From a checkpoint of a small multi-label image tagger.
Model: 32-pixel images, arch vit, activation gelu.
Training: 11200 steps, batches of 128.
Rows from block 4, named by matrix and row number. Rows with one number belong to one attention dimension. Each number is 500 + 50 x the weight over its row's rms, rounded and kept within 0 to 999. All counts start at 0. Numbers have three digits each. After the name is the row's rms in percent of the matrix's.
# v: attention query, key and value (stacked) (model.blocks.4.attn.qkv.weight, 960x320, the v third), inputs 108-161
# proj: attention output (model.blocks.4.attn.proj.weight, 320x320, transposed), outputs 108-161
v.170 117:482509479563333487508533563476476535517531568481517575326558515480517564450461513553581579461498544460483545543547473568451531480492500471502551503467495450553542
proj.170 110:464396558558539496563469566485517451396526389453517542527496586472478498498487448501454562572359498455454546481530527485633491563552428489564537452556452513531502
v.171 097:456551492574595555479509511536455478475429547559550431613542543547475418477487566485550387490515518417470490521507488549536546468581466446474537482621451405516607
proj.171 095:435464530479420520523517372501447556476489504520551452455525440458522490556492560399488555570481515493581484540512415468437573492481499530515489505509569506484451
v.172 107:458483483501463476531481489446434471489455488538563594449549542437525456452500557503516527420463543521433526568533515499474456511537434472555507447524505398531526
proj.172 101:568496482509543473474485466477459514520438488451513416461553486527607576564503507395534589534500387565507473530497513530601477447525551426562569557486474543529465
v.173 099:571414559523499555580401444507559493497448423463565573507477529511515541495519445500551521442546483483523473506495477480348522498492562554491520474485525401411469
proj.173 103:537431480472468500512573520563561492537528458508470581518506487411538427450467538496581559495607528492506513486469488524461454503528385506537356542549511411466546
v.174 096:397471512536530567454413457488599501550615559521329451487430541530565502497536434540488486566497482438491468410554417621504464452449426583538471505544591557459456
proj.174 098:504506469525495565474567568479474489489445485537464535552600376421455469484455512443465477336548529443463581417497482444422439584444520478448400511459453545491517
v.175 090:488454486362425465525433440496433484576504443539501426551472541488534514497454535454441520533511534508504529478488513519547479549466385483526472572481499650490460
proj.175 096:525486453490575401573415429492407493437499606450500428487427476620514584462469478487591437525351545556566447553523468484468455492541577525538434447518547508495445
v.176 090:458487458453498591480540409549465460484514490533482530544495463457461529487517403492434446545508578605529497573405476529623441433506389476406524493441529544489597
proj.176 104:547535494495537468550486381433475501589631545472497539483503496492507538581518453536527555453443547499488427397502543472428596425492527454459525466485569472514477
v.177 085:507468497487486497410498522464495495538452549397587579393458485497482490463451473551485486531431515487418493632527497481499485563535529491524453466522450449419479
proj.177 093:522534496448473508629533486508493474479440365444493554490513480490535482502603475480515465565325554461442536458513549498523429445525370545432531470504492496474544
v.178 100:423452537491568425466484501528442576464509418518448428590510479491485501514533498476443490428487469501392523534469415460607398521415457404482456561464569512581378
proj.178 094:617453559532515503486455436380498477506538567488500389531524488590566505563572455506480490494496626558548452525486519612454494450550476533442501403535392608536531
v.179 133:556481543409609525427479527466526442502442476474454442583488509526539451483536493554484460500457409530584544453456449434497490515403494523380511526431518519434502
proj.179 114:531574580460441511460433486450528497558511564613560467466508425508476480466463535498494527490578489487589491440491510482390545515484619461470476615482520506474541
v.180 098:476468562566555544482438456551515516471507411517471518614436525482528434535491515467500457564537457605504529537437471475403505457537427547504498590508496497608378
proj.180 092:453392447533486459414560478422500472526528547542451448468523452496478551441473481536569452476598501497569522506523518518497497544465607567406558407484519418466554
v.181 112:488497442577600551456507482535550516451536516564548497590518448503514482438506468494418424569458445474511460510499511433540535452529450471504431449533554564519579
proj.181 128:468513501460472536474516346454497477593463528588514441519511493487413478561560488523505542458401508470540495427500434488512556464489570473452602589454503486523596
v.182 099:504477525525459536469418477589526605559476439573407541378502480479566489637500527488519493498441498465596462526496488447506400563532482565542448518483506525529418
proj.182 096:484522413446521520480508469499535479530543606498493482597440528444479404485512466578493497464485603444418491544489570507462512623499507426536481465435488519506520
v.183 091:454488519507482476541503534574534496474507466452550603412569498521540512505488611538500363431342559386448454473508580586525529500483603472535557575495439418532531
proj.183 089:499525413491563446520547482544486501376538526467512503483541466431440423495576494420476490587495436508449577543483528546565465531495435477496537481498471569362511
v.184 079:597443475540587447488518452506605540469493509526437490496456480536554492555474536523586583594551669443524466591456480398553528439525454413512516436566451621519518
proj.184 080:456588545499493458461487439436552611576470495572447541510466457564526542505529521506507501544390570523484540443484440532431544548460508532498509450470467484567577
v.185 092:494536402455439483532530536514429549466561476488585602409478502506539492430484504467393491487497604550420488434577494530467545475484420444528506450477458564567490
proj.185 099:409490560472480437517462427401474563515595522490528531356499499498546511546548445521526545519420503516487490522583517455593486497468384529491557362440468497593512
v.186 098:580541489540590498537570501443635540494558507583495522511545507550436475506466465553478458489560418488573517476455599548459578475532501492432530489573418407419581
proj.186 098:393441567457515609449520574543459539488449488629515503582487502546499520569475588447471528424555524489511547477494525471351475547501558522558444692488556541511513
v.187 083:574530472510544584429459504509477539527485481481645558517638442510480485542514541430537466505430501493546499545505565470438515414403519408495549447530556478463460
proj.187 085:502513541482481444518550461429479505505513497595531464511436415523536584410511473533515517533661497520474553415491470541443543486435473471519417634498489524446437
v.188 087:549534509487484462493488517485460540496444568529545575511588483531513418483487572448420530442458573559487504478444484639453505491555452478469499474529590501548534
proj.188 098:445562426535555432502498417617522506507516475465441426474419545470543413435345465443574501501434482454459493496461451483552444509490575466507552536499533530489543
v.189 099:471454455472384517518503552550433449462483510500496560459564430385479519512486469495477536497580567432479543532528512469501490500480480538468454512499566536448469
proj.189 100:539442438608466516541443491516446554500505483439515484447478569426540416527538535469566500565403489489432442530545547440626448536491464459558599429498480472460507
v.190 097:538596643543456575489484553438564423442480455494509500492352487609526473517515590450640482412532449466519429457501488440518518529524531447540511500499377356433565
proj.190 108:539560439455474547528520580483504489525418528528451508513504496498545575409460550468442486562653467527501486510508498499467441557500538554566426554514489504442461
v.191 123:415479446514417481561516432456430648532568539545469541404488417489435503451445478494489516534478576495531466484564591498520534440513509494540503495520485508548430
proj.191 109:557514472495528498520402500462558500372573539517468477546449605465450430541512431586498540526402478515437481462479568455638406608481503493461459452459481461529569
v.192 090:467527476530566503501565420581470477455506477449479542514470445504531497458467483486375464560615452461422460522539491461427528494317602456474507496489555446539439
proj.192 099:623500461447572533517455472465471488516481432482554535468457564482405491474525536535553457457458525517500521490583554646609521475602380563545484520487533460463526
v.193 083:483547535397467463488473545516493496533494474461493562458464512478390550438524498468606521502520483486398611464519489411478412502526442485498566559467495495496505
proj.193 089:464421479531517474456459491585565489472510445497526444568439449474549562514490537455452459533544494515485417430498518473462549489548649476517508428455457505501516
v.194 087:464469467412477534556512467571538513511482509477462506556483462526500476541580461489518552558540564512510462489561467455513589482435497538547457465435553596450412
proj.194 088:497521583581447590455513496490488497547548475545424502482515475450529431436437391511465491470426510526549486565530412403511570506458487487509577518516451564539531
v.195 085:454629538501539554522485522507457554522569577521428389508468482556508499501417614530443476458509491534564436414423423439525498570536545545436490504395609385512539
proj.195 085:458378492448575454473563494599457452473402410506544476405501422444532513484576463478406518492548448572405465502511485529404499487522502486479488475534477542516519
v.196 100:542564527481482408453480486538467570496578588511512479500566488509474463506496566467478511417448567532448605547662475478571447450437529485479542438446464455586450
proj.196 101:541575375454480439543397461469474474532482551466555518566545499514433513543389475545535478584491645486482544495518560544512522484547543512504503435534477456505587
v.197 088:520582559470509526461461515483425519461558435554513541471520570443504556559561563504517508520450516555449502454622448545471593538606538500463487566469535451427506
proj.197 094:512522401488609439471571513546487554427491486576510455465547531386447473586437501563516467454571500522533507487496485379435475410419431538433480462506471553431534
v.198 120:418545450487588439468454445496605561505505511433592518518463459471566516542449500495428465527581391457499568567485511412467523418355478466560366481493458618482504
proj.198 132:546527462519398596546427494446412458530450571460519515499475568586518550506484499440506483497467554389522527474539514506497463455565555515492562521473503436492504
v.199 101:466505478470508464502471504491518558442527494522517534533423518449512472531457494365575435448468482483518501596492478524541540463492426549528504393540507441523527
proj.199 090:477546444481515455582485503428503509451573500453497494496571505532443498490529532550444498474565475505453434414550541510383478438428506438499444543544517389443551
v.200 106:451521535507486408562509515587413442499570450529607471507621535512544502488508496521483405521508574526530543549518488592463454527439541550466509516546470488509418
proj.200 103:550618470500514570516484553468470499470482502531472456500468449540464535516443516532505480517501554364555511458551402531510506447500619487554533473468562466431565
v.201 102:424496494520510477452472516518598449464586485519552487439463496454542537449433456508429454561492608479527634510518404519441465419389448438541483440495444545531420
proj.201 103:522528431566446556564482499466554509455490496426452479579492504614468525489405459543569527456452504452487548499547601497599478535391550467430568549583496527536536
v.202 088:504524565510569470500593512558487502575424559450579559563465480431493489460471492470489498485555547463460492480542465492491512487486486493471611449497549506517532
proj.202 088:483501510569507550546508539466567492502562438469490524503461484449540494522417591535587481494488462481566547500491478533527484441423497530499500590530577409466496
v.203 099:516478496565455432474498580556464426474489384496545552507541498540466489489500528463571487488463567553416321557436491553550537606572475561476539553511424430449525
proj.203 104:436498408573516482446456487565444546455473496517524470454527527449523446544464443523448464535496512540460549473513493533468476558601546493557600354504531473465504
v.204 108:432466416499660479470445472500445588503404487463590496541489503473470493520515517467459539504577528541512480598565543570498540418423509418446462412489503591642451
proj.204 124:642465425463460465494492486435450447554462523454531472531497555612489501524464510538500503464482513423490492515584524539430452451471529535537495500509493370480611
v.205 098:502435462503487508471492523553355477469556517542397470511596476447513503588519536517490535571474500533516379496464486509478463479497520479569482589479473472502507
proj.205 087:529525443564533511482428357556512562531475525595563507582444506527476481528556475448493553516458540514573575526478536434617486506441443423513481367453507528528484
v.206 094:553530486565538516402530569532513459466450524470477474582486474546428511492577454563598474447524455511520381522511455473535523478619475533475566549434636418398502
proj.206 092:511483588526523449523500446480430536508594504570519581512569515466533532546511529460430525481470567611532468549488496569478426468523501551531505528513531560513562
v.207 098:544445519546548529504489483523581536419546497544599608566539479438485382511515503420610499540464522599486441495506465491379465483608604531330503562477543445437492
proj.207 092:510550473515571484529498452453604477488514451438317505464482475527511508497503421594551472514455606484444471480472530471507566596547515513628474413476491499584530
v.208 096:511525498504531554541492454489515499529499532453430444441491560443396461461518351447459614618584459537573399471519477470520545479459592559526437482472600647473482
proj.208 098:530448495462527556419489521543471488479449445563475485572475461461516507485446542401511453504479536510573520517513471463492416509599428489486474556487513493510582
v.209 091:472524591494569573468483504634449506527488475472493408488534452509554499472469548526535589519493576374577513518551548611514462456360473538494533517491474548420476
proj.209 092:473479552474492600464376571440403432512386517480552460521471576584503474530480437503493414453477480500490480445580488541419501450503483487454442525465621500493421
v.210 105:511512503448539517431477474527578529542567528561461474465411533529511474545428550608496462518482485522467526507371483519489526511490518593512496507459462451539491
proj.210 099:430398539547504576514553539464510402473439442503464492530586486623526511530539479472451590501518447486556583560433407449459498610528491463437520558533462519489497
v.211 103:538488480501447562511541449510448398448520464479350356456458490472472502600562541562600496499529435463487449459437487551571495474534508581538511565424553432474561
proj.211 101:398532704538534442538529580512461520443547547523398538476468374447556501445539449472445520531481537544540489546447431362496521495502471431506525492537421506488476
v.212 105:539535508436402493487546545512393567476488526528562495471497493440530490515480438435508518506451459475519518483483527585567416476479473453516522481454505502528546
proj.212 102:433425422558480507515478503467543549408475476555525499497473528652534552576431555534467579485510459470595538414575540488404488458456465464518406564459466465449565
v.213 095:465498453436495549567455460545419539448488464454575559495643468457485516392543522568507608502419514460547469506512556581459567607548447492458469468537470468551506
proj.213 091:458625509455466491519488501485569542541477557493446426592511475521464526485535488448550509458460410489458468500503511522551486501438598476529551524533467522433529
v.214 109:466551553508455485499536501588568482471549447424455520440509490472499558437495493505331480415527444495466591582552533448505482491397520433453421435447449470441632
proj.214 105:510481519462552536539527508431557635493485530392619466549497532502446573521441503519558509516479577452398537487577637563573441522523494482448506554517566417552481
v.215 105:551499451552455556561476548452559592492538434474394544489473519459522387424493487483543492456539483501461466468506492486529465528535488506565486501490522410522502
proj.215 103:459546586539510455465595513575470478461544459493427463438448539410489471494459567526431483459518493549510540484497523499521488521467435496461411494497444607422483
v.216 084:510449496584383524495424510568510478523485515575560510378604508469509480485497467425545396430449449437448524570534521484456447491544548460475457581455442471430513
proj.216 078:400412453430588571505584537447537533461543484450510481607431529487469559477485449535482557502504522533490481519402517504566425591507440509420572411562611575536447
v.217 097:501485376491464550487537492502455434482446510514515477511566421534537514451483495477464443437550496477463568558550460477448529406574541519438576500484459541461498
proj.217 100:449508458515517545539514452527491574494527473434505489465541537407426465504538469557507563523431497614527491497418474584514427517545489479472531510527530523458449
v.218 114:519501560462518483454530504450516493481497476449455460557457453496459518478517473472477481599559349525496514451511456498572391462470519501546483528464466480583561
proj.218 116:435529389527448501451481449475495471503442514510575462551520490592548522563433538509518461426513475458556541434535532472393502424414484514463462555537533457364515
v.219 094:476503453452446465506506527542473430552517480560493487546537495478562602502461466534405561527491532472493443504490518486579484443424547402451471492436501494427494
proj.219 096:401552565469454537500618545498584583531561487534518517574425505474462508536432513532415448435505421466529595500533487529532473501430440448571478513520450416548488
v.220 088:415416465476491495480545490532394487356547541518521405454531501485560506579541455513460433490613433482470446449491551444470561506560418548672414437471508512503506
proj.220 091:507476554516491545468532465478459433593593491501469583467565574447460461519553472440524567440467495521498453533444489467442528524562440520556481510399545575500536
v.221 091:554534473461504502473454485498508504451522537554523465446417551456554443440542482519418412554417494479551499538532540500491525496532435443467501456506523461484509
proj.221 095:513474503519535561558465503432493459518348536442492463561525590435488506511516549517582446478536472424502524440466529512549371579563457498473554486573509522507561
v.222 092:560556511478513480432433532492534515518503574444553436553434534460554478570435423495470467497429513530435531526553557522511458455394556343446435502488444457603586
proj.222 092:561556436438464441518432548422465557509453499486621468432566539511476460457385525477464489441507504377568602541503594526547572511485468434504448427493514422411461
v.223 089:486570543446509566485487421563454520606487438454428472482497498499518418589495527489490528529508434540549504487540436464560540504533514484416520505524597544553517
proj.223 089:524487402521434417426475580549547459515502572570499505483525533592534515544545471594381466541510490524501542517516531475441445426475535560600412537485429418507484